From a checkpoint of a small contrastive audio-text model.
Model: mfcc input, text encoder moe top_k.
Data: trained on strings of digits, spoken by a formant synthesiser in many voices, 39062 training examples, 26.2 epochs.
Rows from block 3 of the text encoder of a small contrastive audio-text model, named by matrix and row number. Rows with one number within an expert belong to one neuron, the router's apart. Each number is 50 + 10 x the weight over its row's rms, rounded and kept within 0 to 99. All counts start at 0.
After each expert's rows are labels from the 100 texts, of 14976, where the router gives the expert most weight on average: "fires on" is the input token at the peak. Only what is clearly more common there than usual is listed. The data: strings of digits, spoken by a formant synthesiser in many voices.
# router: router (text_encoder.blocks.3.mlp.router.weight, 16x128), inputs 96-127
# up: expert up (text_encoder.blocks.3.mlp.up, 16x64x128), inputs 96-127
# down: expert down (text_encoder.blocks.3.mlp.down, 16x128x64, transposed), outputs 96-127

# expert 0
router.0:46 69 26 39 49 50 45 47 43 69 51 44 65 59 41 31 56 51 44 66 54 45 54 46 37 49 45 52 73 54 43 60
up.0:49 52 62 45 48 39 53 57 44 51 65 41 52 52 44 52 59 41 44 47 52 47 47 47 41 51 67 49 56 46 32 65
down.0:42 43 52 43 48 60 47 46 59 47 46 75 49 48 49 61 48 46 46 56 47 43 57 47 64 63 48 56 38 61 52 62
up.1:57 59 48 58 44 35 64 49 37 48 51 49 52 52 48 47 50 35 50 62 60 45 48 48 35 62 64 47 56 55 42 63
down.1:43 47 41 57 42 65 47 52 52 48 33 63 58 60 53 63 40 40 60 65 60 45 46 48 45 49 50 56 36 62 50 58
up.2:56 42 62 53 60 52 33 62 40 58 46 52 43 51 60 62 39 55 43 66 42 50 49 47 70 54 56 49 47 62 65 59
down.2:64 53 55 37 35 30 46 49 58 46 50 51 41 45 40 40 44 62 54 21 58 51 56 62 39 48 53 49 32 37 36 24
up.3:49 55 51 54 42 44 50 45 67 44 54 55 45 48 44 60 49 57 36 57 46 65 61 50 44 48 52 47 38 30 50 54
down.3:64 52 52 53 38 60 52 62 32 50 48 48 43 45 29 57 55 35 46 61 51 44 67 42 54 47 42 51 46 61 54 51
up.4:46 44 58 66 50 62 40 49 56 42 54 71 48 51 60 62 46 57 42 42 50 42 42 58 67 59 46 46 34 66 66 54
down.4:56 56 58 39 49 32 52 60 56 64 57 37 40 54 49 31 48 44 41 31 72 50 62 53 64 49 50 43 49 41 42 31
up.5:49 47 50 54 44 39 49 56 50 52 47 45 48 57 41 42 64 60 65 67 55 52 61 42 45 50 51 61 49 44 28 53
down.5:38 59 34 62 53 54 56 44 49 55 54 50 60 53 45 56 47 37 45 67 49 65 57 55 41 55 62 60 37 56 44 60
up.6:43 51 58 63 56 54 53 53 66 49 59 49 52 53 50 39 51 41 55 62 54 65 43 49 59 43 51 51 48 45 43 50
down.6:46 53 51 70 50 62 62 61 54 50 37 78 40 60 37 67 41 55 50 59 51 36 50 62 51 42 58 65 50 63 57 68
up.7:49 47 60 67 45 59 42 48 55 47 46 64 47 53 56 65 46 53 43 47 51 49 41 55 72 53 49 46 45 65 64 50
down.7:57 58 61 34 45 33 56 55 51 62 61 37 44 59 42 35 46 44 44 30 65 50 51 49 57 48 53 42 57 35 48 31
up.8:47 44 55 61 49 59 40 48 52 39 56 71 46 54 68 67 51 56 43 40 50 40 38 53 64 55 48 45 34 67 67 51
down.8:55 56 53 34 53 32 52 61 54 65 55 32 43 51 51 33 47 39 45 33 68 53 63 50 60 46 56 40 55 45 35 29
up.9:39 46 62 58 54 69 43 51 56 47 46 50 45 55 64 51 35 51 33 38 48 57 44 59 80 71 48 47 49 61 64 51
down.9:56 48 72 37 44 35 55 60 62 51 48 39 34 54 45 49 42 51 43 38 58 43 49 51 61 41 45 50 45 48 51 27
up.10:48 41 65 66 65 49 55 39 48 36 59 54 47 40 55 58 39 40 41 51 56 48 53 39 58 72 48 51 47 43 42 58
down.10:47 44 52 61 40 73 59 54 54 48 50 67 53 44 30 71 38 58 37 59 37 31 53 60 59 41 66 59 56 53 62 66
fires on: "<end>"

# expert 14
router.14:70 40 54 57 43 38 67 56 67 46 36 54 40 40 46 56 41 38 53 40 64 50 51 66 47 40 62 58 43 36 59 31
up.0:47 30 65 56 51 44 55 73 41 37 51 57 39 61 71 60 59 46 32 45 47 41 42 55 64 50 41 45 58 61 51 66
down.0:43 75 32 35 59 36 62 47 43 63 71 51 57 58 50 50 56 39 42 54 52 47 57 32 41 24 45 55 47 56 46 64
up.1:46 60 50 53 51 64 48 59 42 56 49 50 40 57 52 53 50 30 51 38 37 43 67 55 55 61 50 51 47 47 44 53
down.1:47 46 53 37 40 56 44 57 52 46 55 44 40 35 51 59 42 55 45 46 41 34 65 53 53 38 47 48 49 54 48 55
up.2:47 43 56 45 55 59 46 40 35 65 49 52 40 48 49 62 69 48 51 48 49 46 47 54 49 54 59 61 43 45 53 65
down.2:63 45 34 46 49 43 58 74 63 64 41 35 34 45 49 58 39 58 42 49 53 49 55 57 57 39 41 40 44 58 64 40
up.3:44 46 36 64 49 68 65 42 49 52 58 64 61 34 50 49 47 56 25 65 63 48 49 47 55 34 64 66 38 55 50 56
down.3:50 47 64 53 43 51 58 49 55 51 46 48 49 41 56 39 40 44 41 56 38 45 43 32 58 50 33 44 79 39 32 59
up.4:41 40 45 53 48 41 34 69 40 65 54 52 51 73 62 56 59 60 63 53 47 47 55 58 67 43 41 39 31 61 42 54
down.4:61 58 59 47 31 61 50 73 65 40 55 40 50 51 44 44 42 40 46 56 52 29 62 62 43 50 63 47 58 56 55 48
up.5:58 38 58 65 47 55 51 50 51 31 42 52 64 59 45 57 55 64 47 49 57 36 56 41 59 52 56 33 58 51 46 43
down.5:49 61 50 51 53 53 60 44 60 49 49 51 60 50 55 43 50 40 52 56 47 39 44 38 47 42 66 59 54 65 47 46
up.6:41 28 58 42 45 33 48 67 35 41 49 44 50 59 69 47 72 64 50 33 52 36 47 40 57 66 38 61 58 71 48 52
down.6:63 72 33 48 68 54 51 35 40 61 33 56 50 65 45 41 58 50 49 68 50 49 51 47 44 34 59 55 53 51 48 38
up.7:45 56 54 46 54 52 55 50 57 58 60 53 44 51 54 46 43 50 46 54 53 50 44 63 63 45 60 48 37 45 41 50
down.7:47 51 41 43 39 42 42 66 49 51 37 59 61 39 38 72 66 67 51 36 53 49 56 42 51 41 52 57 56 75 48 45
up.8:48 41 55 55 47 61 53 62 60 35 46 38 56 37 39 44 51 67 39 48 49 63 39 42 42 57 52 57 48 40 55 39
down.8:63 72 52 53 35 34 41 40 54 61 52 47 40 43 34 40 63 62 58 40 61 66 44 40 57 52 52 39 39 49 34 42
up.9:47 38 47 73 50 56 55 44 60 45 49 50 47 50 49 43 47 65 59 53 45 52 51 41 52 66 57 59 45 37 52 41
down.9:61 53 49 49 53 50 47 46 53 45 52 36 49 55 40 50 44 68 49 28 53 52 49 54 45 52 68 46 62 47 59 36
up.10:54 28 68 46 48 38 46 64 33 32 48 49 37 50 73 63 63 60 36 32 46 41 42 37 55 46 39 41 54 55 52 59
down.10:47 71 35 39 50 36 63 41 47 59 59 50 47 48 52 45 59 40 51 67 48 49 61 43 30 31 49 57 41 51 46 60
fires on: "three"

# expert 12
router.12:43 70 40 41 53 55 41 45 36 66 55 41 61 53 42 30 59 43 50 67 52 43 57 44 50 50 44 43 70 54 43 55
up.0:47 34 57 49 45 70 48 54 49 48 52 60 47 51 53 47 72 74 63 34 39 39 43 49 52 51 44 57 58 55 41 72
down.0:57 42 52 38 50 36 53 55 54 54 63 34 42 52 63 50 66 55 47 22 45 48 50 38 43 50 39 55 45 34 36 41
up.1:58 48 72 61 48 47 57 52 72 42 41 55 46 46 47 57 22 46 41 68 50 53 46 57 52 59 55 47 38 55 58 38
down.1:43 59 45 49 47 69 43 48 50 47 35 58 53 43 37 40 29 50 47 76 62 65 61 60 38 40 59 44 55 53 53 53
up.2:43 61 47 59 70 36 58 51 67 56 57 48 60 52 43 47 41 49 51 64 42 64 54 46 34 51 55 43 39 43 52 46
down.2:52 48 56 53 39 56 43 52 39 51 41 58 72 39 48 55 40 49 49 63 65 48 46 60 52 50 54 57 51 43 57 41
up.3:44 57 62 41 54 60 60 56 53 48 47 55 53 66 39 73 50 46 35 40 53 53 49 58 69 59 64 30 35 49 46 54
down.3:51 53 39 47 57 32 49 57 55 66 57 62 41 46 49 52 47 71 47 68 46 34 70 72 54 41 58 49 34 60 59 52
up.4:48 57 46 55 55 36 55 42 60 55 55 40 41 46 45 54 30 34 47 55 57 49 53 37 45 38 50 54 47 45 62 22
down.4:52 59 48 63 35 51 35 54 41 42 47 54 47 60 36 52 37 40 48 88 64 64 49 69 45 48 60 52 52 57 63 58
up.5:58 69 49 53 55 44 52 49 63 55 59 47 51 51 36 48 44 47 39 65 44 53 61 44 56 55 53 36 47 60 54 32
down.5:64 46 63 47 48 53 42 39 41 42 33 53 65 45 50 51 42 41 57 73 67 51 49 64 61 56 63 41 53 64 50 41
up.6:48 53 66 64 64 44 62 48 70 45 54 65 49 57 51 66 25 40 33 67 45 57 53 60 58 60 64 43 38 54 52 48
down.6:56 55 61 52 52 71 55 51 50 49 34 58 58 45 44 49 14 53 43 65 64 62 58 65 53 59 65 51 51 59 58 44
up.7:39 32 57 50 32 59 55 59 37 38 56 63 38 47 63 64 61 51 49 32 49 37 52 47 63 50 40 57 53 65 55 72
down.7:55 52 44 44 62 40 57 57 55 55 68 39 38 56 56 42 85 56 46 25 48 45 58 39 45 52 45 47 41 48 30 51
up.8:47 46 48 60 60 47 57 45 66 56 64 53 48 53 39 54 44 30 57 59 42 63 61 50 45 53 74 42 38 42 50 45
down.8:48 65 44 60 34 71 55 46 46 47 43 42 64 39 55 60 18 57 62 53 45 45 57 39 50 65 44 49 56 60 65 38
up.9:48 49 58 58 56 31 52 53 63 46 51 53 60 47 43 49 26 46 54 63 47 59 53 46 42 54 51 51 44 39 57 28
down.9:52 53 57 50 37 62 53 42 38 48 31 63 63 42 35 52 23 42 53 73 55 57 41 68 38 48 61 52 44 59 68 50
up.10:53 55 51 50 51 40 62 42 47 57 27 54 64 50 44 53 54 45 61 64 43 68 47 40 26 57 66 49 61 47 54 39
down.10:36 60 37 46 39 47 42 43 51 43 25 59 49 32 55 57 42 34 57 54 51 50 54 44 55 58 48 50 68 44 72 41
fires on: "<end>"

# expert 3
router.3:51 36 62 58 40 42 57 60 56 35 49 61 38 48 56 66 43 52 47 30 49 53 51 63 53 53 57 53 20 51 64 41
up.0:58 50 48 56 44 59 46 42 42 51 49 68 50 46 34 50 42 40 49 72 47 64 46 54 36 43 59 67 48 48 63 67
down.0:51 54 40 32 32 42 72 43 46 39 50 42 71 33 42 46 30 28 55 51 47 50 53 58 34 42 58 62 48 54 51 55
up.1:49 47 50 64 47 58 51 46 38 49 53 50 68 60 42 52 64 59 65 55 43 67 47 38 44 56 55 58 44 47 57 47
down.1:54 42 50 51 40 46 77 53 60 54 55 41 40 52 38 49 51 40 44 43 57 57 57 65 52 62 61 50 57 57 49 33
up.2:44 55 43 56 48 63 51 37 48 47 49 69 68 47 39 53 47 41 48 78 46 65 42 56 36 40 51 60 55 52 65 60
down.2:50 56 46 37 37 41 69 44 52 51 44 47 62 36 35 37 39 35 53 45 45 52 59 47 50 41 67 68 48 55 57 36
up.3:54 47 58 54 42 48 46 45 49 44 26 56 27 33 39 63 41 54 47 56 46 68 42 61 43 44 46 63 40 39 61 48
down.3:31 52 53 35 47 54 70 46 48 41 54 54 59 44 54 54 46 24 52 48 26 50 42 54 29 50 62 58 57 47 59 71
up.4:53 40 54 50 55 19 54 46 51 58 66 44 53 72 50 55 55 57 51 49 54 57 50 44 46 48 59 47 34 47 41 53
down.4:32 49 56 47 49 61 29 51 55 56 53 54 50 52 56 78 52 51 39 37 46 60 61 31 46 48 38 45 47 54 44 46
up.5:63 45 31 70 39 26 54 57 51 61 60 56 39 49 53 45 38 59 50 52 47 65 52 41 56 61 49 39 53 35 48 55
down.5:30 55 53 55 42 51 41 45 41 43 39 50 32 57 61 39 58 64 59 51 40 66 38 52 58 54 30 62 32 43 48 67
up.6:52 51 32 62 39 59 41 34 45 52 55 48 74 56 53 42 44 52 59 62 42 45 35 47 48 54 43 63 45 53 58 45
down.6:59 55 50 51 46 42 63 54 52 49 50 46 56 48 38 57 44 37 36 39 63 48 56 42 63 45 40 59 46 48 37 32
up.7:59 55 60 52 38 64 48 57 46 37 40 68 58 53 44 56 33 52 45 59 60 37 49 61 66 40 53 39 52 67 71 48
down.7:54 60 42 47 57 32 48 53 45 62 51 43 46 45 48 34 45 37 41 50 84 63 64 49 61 47 60 52 52 57 38 27
up.8:48 53 32 56 43 59 54 46 43 36 59 74 66 56 48 45 53 45 50 52 59 46 51 53 53 45 52 59 55 59 55 49
down.8:44 50 38 40 43 55 57 59 55 53 52 32 48 41 36 45 40 51 38 26 63 61 72 55 69 56 60 61 48 39 44 30
up.9:52 55 35 62 44 67 46 46 44 40 56 70 75 59 44 50 54 57 54 65 48 46 47 47 50 49 48 56 53 54 69 51
down.9:39 51 42 38 45 44 61 64 50 59 45 36 54 45 39 36 45 37 43 30 63 68 68 58 64 53 58 63 49 52 36 30
up.10:45 54 25 55 35 74 53 41 45 45 55 54 56 51 57 46 54 46 57 52 57 46 50 49 54 57 44 58 59 60 59 52
down.10:44 42 52 42 49 48 54 48 51 51 48 53 49 36 32 43 47 52 44 34 61 67 64 50 60 63 50 51 48 50 45 35
fires on: "seven"; "four"; "three"

# expert 13
router.13:42 64 42 45 61 53 42 49 45 64 62 50 61 58 43 38 60 45 43 70 45 46 58 48 53 51 39 44 56 59 43 61
up.0:39 47 60 44 56 42 56 46 51 42 50 62 57 54 44 48 58 72 62 79 53 41 47 50 41 49 45 38 64 37 60 38
down.0:47 53 58 46 44 50 62 39 47 61 59 27 44 62 17 38 27 54 48 39 50 43 38 53 39 37 40 44 38 47 48 43
up.1:62 54 54 43 51 52 37 54 38 55 51 45 55 46 68 59 41 69 53 40 46 47 37 47 55 45 39 59 43 55 49 48
down.1:51 44 59 69 40 48 54 61 51 59 40 37 44 49 65 46 45 58 43 33 31 52 42 59 44 44 36 58 54 42 59 57
up.2:55 56 42 45 59 39 63 44 39 60 53 49 45 52 60 41 46 48 60 45 47 42 34 55 50 57 49 43 45 64 40 60
down.2:46 59 58 41 46 46 47 51 40 55 43 40 57 53 55 64 43 37 58 37 57 47 44 45 50 66 34 53 40 56 50 81
up.3:38 63 60 54 58 61 59 54 50 75 39 47 41 53 41 55 35 52 45 49 60 45 57 57 46 45 47 43 40 52 55 73
down.3:49 48 50 49 49 49 37 48 42 49 57 37 70 51 66 61 51 48 60 56 41 40 44 42 55 45 59 72 54 69 37 75
up.4:39 42 51 68 49 58 35 59 59 45 36 45 37 50 65 59 47 74 47 47 37 44 58 57 68 58 44 46 39 62 50 59
down.4:58 51 43 66 44 35 42 56 31 47 47 59 46 50 59 53 43 47 43 35 59 54 33 50 53 42 44 56 59 63 57 35
up.5:55 44 67 56 44 60 45 32 57 38 49 44 61 57 48 50 53 46 45 40 56 42 57 38 47 36 49 56 47 50 51 51
down.5:64 56 31 41 54 51 44 62 54 45 47 49 55 54 29 43 51 49 49 49 44 65 50 88 44 29 63 44 46 29 54 53
up.6:40 50 61 64 55 60 44 58 60 32 44 51 43 43 64 59 40 59 42 53 33 51 49 56 72 66 43 50 35 64 53 68
down.6:56 56 54 54 50 46 53 54 40 43 54 48 63 61 61 47 51 55 52 30 62 39 44 33 72 58 47 50 51 61 46 49
up.7:40 38 57 66 58 65 38 58 51 42 54 47 38 54 66 65 58 71 55 38 50 50 49 59 60 58 44 46 41 60 50 64
down.7:62 45 40 54 55 27 53 40 22 55 51 51 52 45 44 47 41 55 60 45 60 59 54 44 53 39 60 55 43 55 64 31
up.8:38 33 52 52 49 52 35 59 44 37 42 43 48 66 52 60 48 69 50 46 42 60 59 60 69 63 43 49 23 57 47 68
down.8:49 59 56 39 33 31 47 42 54 53 54 59 52 62 60 56 53 46 42 42 51 53 49 41 75 32 49 47 54 75 59 46
up.9:45 44 60 64 56 75 36 52 52 38 45 44 41 39 65 69 41 69 52 49 30 52 46 60 56 64 41 51 38 55 62 59
down.9:60 53 56 57 43 40 58 47 44 55 65 52 46 52 53 53 46 45 58 36 48 45 51 23 65 47 52 56 53 48 48 36
up.10:50 52 69 64 51 57 63 51 69 41 60 48 44 57 52 48 54 58 50 37 36 56 63 52 59 43 28 48 44 51 45 53
down.10:54 58 44 39 46 49 55 51 44 36 50 49 56 53 38 45 47 45 44 32 58 44 48 54 35 59 61 50 58 39 56 30
fires on: "<end>"

# expert 1
router.1:36 66 32 38 42 50 46 53 40 62 70 50 60 63 44 33 60 52 38 73 48 51 59 43 43 47 47 44 56 59 49 59
up.0:28 54 60 55 52 57 18 64 49 55 76 53 52 55 42 44 65 47 48 64 67 45 48 38 60 54 50 69 47 32 53 50
down.0:78 49 53 58 34 43 40 58 50 53 45 43 44 38 74 54 41 48 57 36 49 55 62 56 49 44 57 53 64 47 59 45
up.1:53 58 61 69 65 62 53 45 45 49 39 60 50 53 38 48 56 51 71 55 42 43 57 51 69 54 52 53 56 35 50 39
down.1:71 45 63 42 38 39 49 61 62 62 35 52 43 51 42 47 48 48 47 58 57 24 60 31 41 61 44 54 48 54 52 36
up.2:41 40 54 60 50 51 37 61 48 48 44 73 39 57 51 53 51 49 53 67 56 57 55 56 54 50 47 45 60 53 43 46
down.2:50 54 49 58 32 63 44 37 70 60 65 54 46 49 42 52 47 54 47 48 59 43 55 32 36 41 65 49 50 48 60 23
up.3:43 48 64 69 54 36 26 50 42 45 55 56 36 46 43 46 58 46 41 49 51 64 41 45 58 48 45 45 40 49 56 49
down.3:68 68 62 44 60 51 60 50 42 57 52 55 51 48 50 48 53 48 40 59 55 48 48 52 31 26 58 37 68 32 45 62
up.4:47 54 37 38 64 42 50 65 47 38 42 57 33 41 57 49 75 55 62 34 55 51 48 47 49 34 58 36 56 48 49 57
down.4:46 59 45 62 49 48 46 68 44 59 50 47 33 56 54 38 45 56 55 60 38 41 60 43 38 36 65 48 38 70 64 33
up.5:36 44 48 59 55 55 45 59 51 35 50 55 45 45 46 56 42 47 36 39 45 53 48 61 71 67 53 34 56 41 64 67
down.5:61 64 77 42 40 54 53 66 50 53 45 33 41 39 50 38 36 41 41 53 45 61 40 42 59 35 49 55 45 52 73 52
up.6:51 41 50 38 34 65 64 61 55 49 50 66 54 43 52 48 47 56 53 51 44 53 54 60 55 74 45 55 38 43 53 42
down.6:47 59 60 41 40 42 49 51 49 55 54 59 44 42 49 51 58 57 48 55 59 49 47 28 53 41 51 54 44 46 57 48
up.7:46 47 51 57 29 68 66 45 60 35 68 54 75 56 41 63 28 47 50 56 40 35 51 50 57 56 67 49 44 48 59 40
down.7:42 51 58 47 39 49 46 45 42 50 44 57 62 52 51 45 44 56 56 57 56 50 41 43 71 53 33 54 66 58 61 50
up.8:48 46 32 74 62 50 47 42 55 38 33 63 41 46 62 46 36 40 41 54 53 37 60 35 38 48 57 52 55 57 50 55
down.8:39 51 42 54 46 29 66 53 38 62 38 42 43 55 51 52 47 80 60 41 67 62 48 51 37 53 50 46 67 52 67 64
up.9:50 48 35 49 53 39 56 24 43 49 54 41 65 56 49 39 43 49 54 53 54 51 54 51 56 46 39 61 51 32 31 59
down.9:43 73 33 50 51 37 51 71 52 55 53 49 54 54 58 54 54 73 50 56 40 54 48 53 63 33 42 50 47 43 45 50
up.10:38 37 67 64 41 68 47 56 72 32 66 74 50 49 42 55 31 47 46 60 41 59 45 60 53 56 56 57 43 49 73 49
down.10:62 44 50 42 35 27 55 44 49 48 52 46 52 46 37 49 47 40 47 40 48 53 46 49 60 56 51 57 60 49 54 28
fires on: "<end>"

# expert 15
router.15:55 36 62 60 45 45 60 52 59 33 44 56 38 39 56 67 35 50 52 24 55 53 48 54 51 51 60 56 27 51 60 40
up.0:47 37 51 73 55 53 43 50 50 47 57 56 53 42 49 41 41 57 44 59 59 53 47 54 63 69 41 42 44 55 55 42
down.0:54 32 48 62 48 52 36 46 51 60 51 52 42 53 51 54 56 52 54 54 65 49 46 49 50 60 61 54 49 40 32 39
up.1:42 38 53 59 47 49 46 37 63 51 50 47 57 47 43 67 41 38 59 48 42 68 53 34 27 63 52 40 44 57 55 45
down.1:57 37 46 49 50 55 35 48 59 29 61 60 60 56 56 53 56 60 57 64 57 55 46 54 49 30 46 69 53 37 53 33
up.2:54 55 39 55 57 44 54 40 47 46 54 42 50 44 43 52 62 59 47 72 40 43 46 67 58 55 37 58 40 60 42 54
down.2:33 44 55 55 51 43 79 46 54 48 66 56 42 44 36 43 46 39 55 71 52 48 51 67 71 58 50 53 45 53 50 54
up.3:64 43 80 61 54 33 51 58 53 42 60 64 46 60 60 56 51 44 45 48 58 35 46 56 56 45 50 33 46 58 51 52
down.3:54 63 50 44 60 34 59 49 53 55 61 43 44 45 55 43 73 49 46 31 51 50 47 40 39 44 42 56 53 39 33 55
up.4:46 43 50 69 54 42 38 52 40 34 73 59 51 47 53 40 43 52 31 67 51 57 43 31 47 58 41 36 56 52 64 57
down.4:46 53 50 62 27 47 52 42 35 42 56 50 47 52 41 58 56 43 51 46 50 55 38 36 30 50 57 43 65 35 57 55
up.5:56 37 61 62 43 54 44 56 43 23 51 68 49 38 45 50 65 37 42 52 55 55 36 47 48 53 52 39 59 56 68 54
down.5:63 42 42 48 49 52 64 53 60 46 66 43 56 46 59 50 56 47 49 23 48 54 35 52 57 55 60 56 43 44 30 54
up.6:44 37 37 61 34 45 38 47 44 44 49 60 45 40 30 50 44 33 48 59 56 62 46 38 52 59 67 45 62 52 58 50
down.6:30 53 44 68 35 30 42 44 54 58 44 38 62 65 43 68 34 48 63 52 59 72 54 61 41 54 42 59 38 47 58 51
up.7:43 56 48 53 38 55 39 32 56 41 56 45 46 45 52 53 56 66 48 46 57 55 43 62 68 44 53 57 38 42 53 37
down.7:24 29 43 56 55 45 32 68 45 41 52 36 39 61 43 41 57 44 43 59 28 62 54 63 63 67 50 47 48 36 52 44
up.8:48 39 45 47 41 56 44 39 33 53 56 53 63 38 36 34 40 54 56 39 39 35 31 52 53 55 59 47 46 62 56 45
down.8:54 57 59 49 64 52 73 40 46 55 43 38 73 62 60 62 32 42 54 49 37 46 58 42 62 44 63 47 38 46 69 32
up.9:60 48 50 55 54 52 58 47 53 62 43 40 62 69 49 57 33 60 55 53 52 54 46 38 44 53 50 49 49 46 70 56
down.9:49 35 62 31 61 50 42 44 55 25 30 48 53 53 60 69 37 52 61 52 40 58 27 36 48 50 63 45 52 56 49 29
up.10:49 34 54 45 57 51 55 49 56 54 61 63 51 46 48 55 31 26 51 78 61 40 30 59 43 51 49 42 51 61 57 51
down.10:49 64 55 50 46 36 52 29 54 51 56 46 44 54 45 35 60 44 55 42 34 62 59 58 49 50 50 62 40 43 48 47
fires on: "three"

# expert 4
router.4:40 57 48 53 50 55 33 57 34 59 62 49 65 66 41 41 68 50 42 64 41 48 55 44 52 48 36 46 64 59 43 67
up.0:55 32 59 69 56 70 48 35 57 32 49 58 66 44 51 50 40 74 61 46 40 51 34 60 45 60 47 47 44 41 56 48
down.0:59 52 45 52 65 32 48 50 52 56 48 41 58 54 34 43 46 49 57 31 66 61 50 49 45 50 49 35 54 30 29 24
up.1:46 44 46 66 54 31 47 70 61 60 49 39 52 52 65 44 49 50 44 53 44 55 51 36 54 56 46 55 49 46 45 51
down.1:46 39 55 59 49 45 50 45 53 65 46 32 47 49 44 46 44 61 55 51 39 47 49 49 59 39 62 48 53 40 37 38
up.2:34 49 56 38 52 45 37 45 54 55 49 55 35 49 51 51 48 48 68 57 50 43 62 37 50 54 57 74 53 38 59 44
down.2:58 68 50 62 58 46 56 61 51 50 51 44 58 41 62 52 45 36 59 40 38 46 59 46 63 43 49 52 56 57 48 44
up.3:66 47 62 68 57 55 51 50 63 30 62 53 66 49 49 53 38 66 42 56 38 50 38 63 42 53 36 36 57 54 50 55
down.3:63 39 61 50 49 56 48 61 57 54 51 40 35 49 34 48 48 51 52 36 54 61 53 70 40 52 44 50 54 38 45 50
up.4:50 34 44 69 46 75 55 40 49 36 59 50 54 41 41 34 41 68 62 47 47 45 39 58 30 64 52 35 47 48 42 49
down.4:59 55 45 45 58 46 42 51 55 59 65 30 51 54 47 48 57 49 53 40 63 61 39 70 47 49 53 48 38 36 46 32
up.5:58 56 53 59 61 43 36 48 49 44 33 58 36 47 48 51 35 62 66 60 53 48 49 52 44 43 47 41 49 58 36 57
down.5:48 45 51 39 48 53 50 47 44 55 55 51 50 43 68 41 34 66 51 41 46 44 40 60 48 44 55 38 54 55 37 29
up.6:57 60 49 51 54 51 51 70 62 34 42 43 53 41 44 41 46 59 41 70 45 42 57 40 36 56 61 41 35 44 70 47
down.6:43 54 42 47 34 40 44 52 68 45 38 39 33 61 56 55 63 51 51 56 49 53 59 34 42 46 43 69 37 42 39 51
up.7:58 36 58 80 55 60 44 36 56 34 44 57 57 53 57 45 44 76 61 53 38 48 34 56 38 56 47 41 44 38 51 47
down.7:58 45 44 54 46 42 42 48 60 56 51 34 58 59 44 33 40 47 64 42 71 65 49 58 48 56 53 34 52 42 41 35
up.8:34 37 61 64 48 70 46 44 43 42 40 51 52 39 48 44 46 60 51 52 38 39 54 60 66 61 58 47 47 59 61 40
down.8:43 65 50 43 53 44 69 53 59 50 50 45 48 57 61 42 58 49 74 27 46 58 52 51 42 58 54 31 54 50 50 41
up.9:61 52 62 62 55 52 50 31 63 30 54 49 64 51 54 46 34 64 58 55 37 55 54 41 40 59 34 52 53 57 50 64
down.9:64 63 46 60 54 50 50 46 59 53 45 52 56 53 37 49 45 72 55 65 80 60 48 43 49 51 53 45 59 35 37 41
up.10:44 62 45 50 51 44 51 56 34 70 54 48 46 49 63 43 43 54 52 43 50 53 59 42 59 44 43 54 53 76 66 46
down.10:53 53 55 45 49 32 73 51 62 45 48 53 44 41 45 65 37 59 38 47 42 49 47 46 36 63 56 63 40 62 51 73
fires on: "<end>"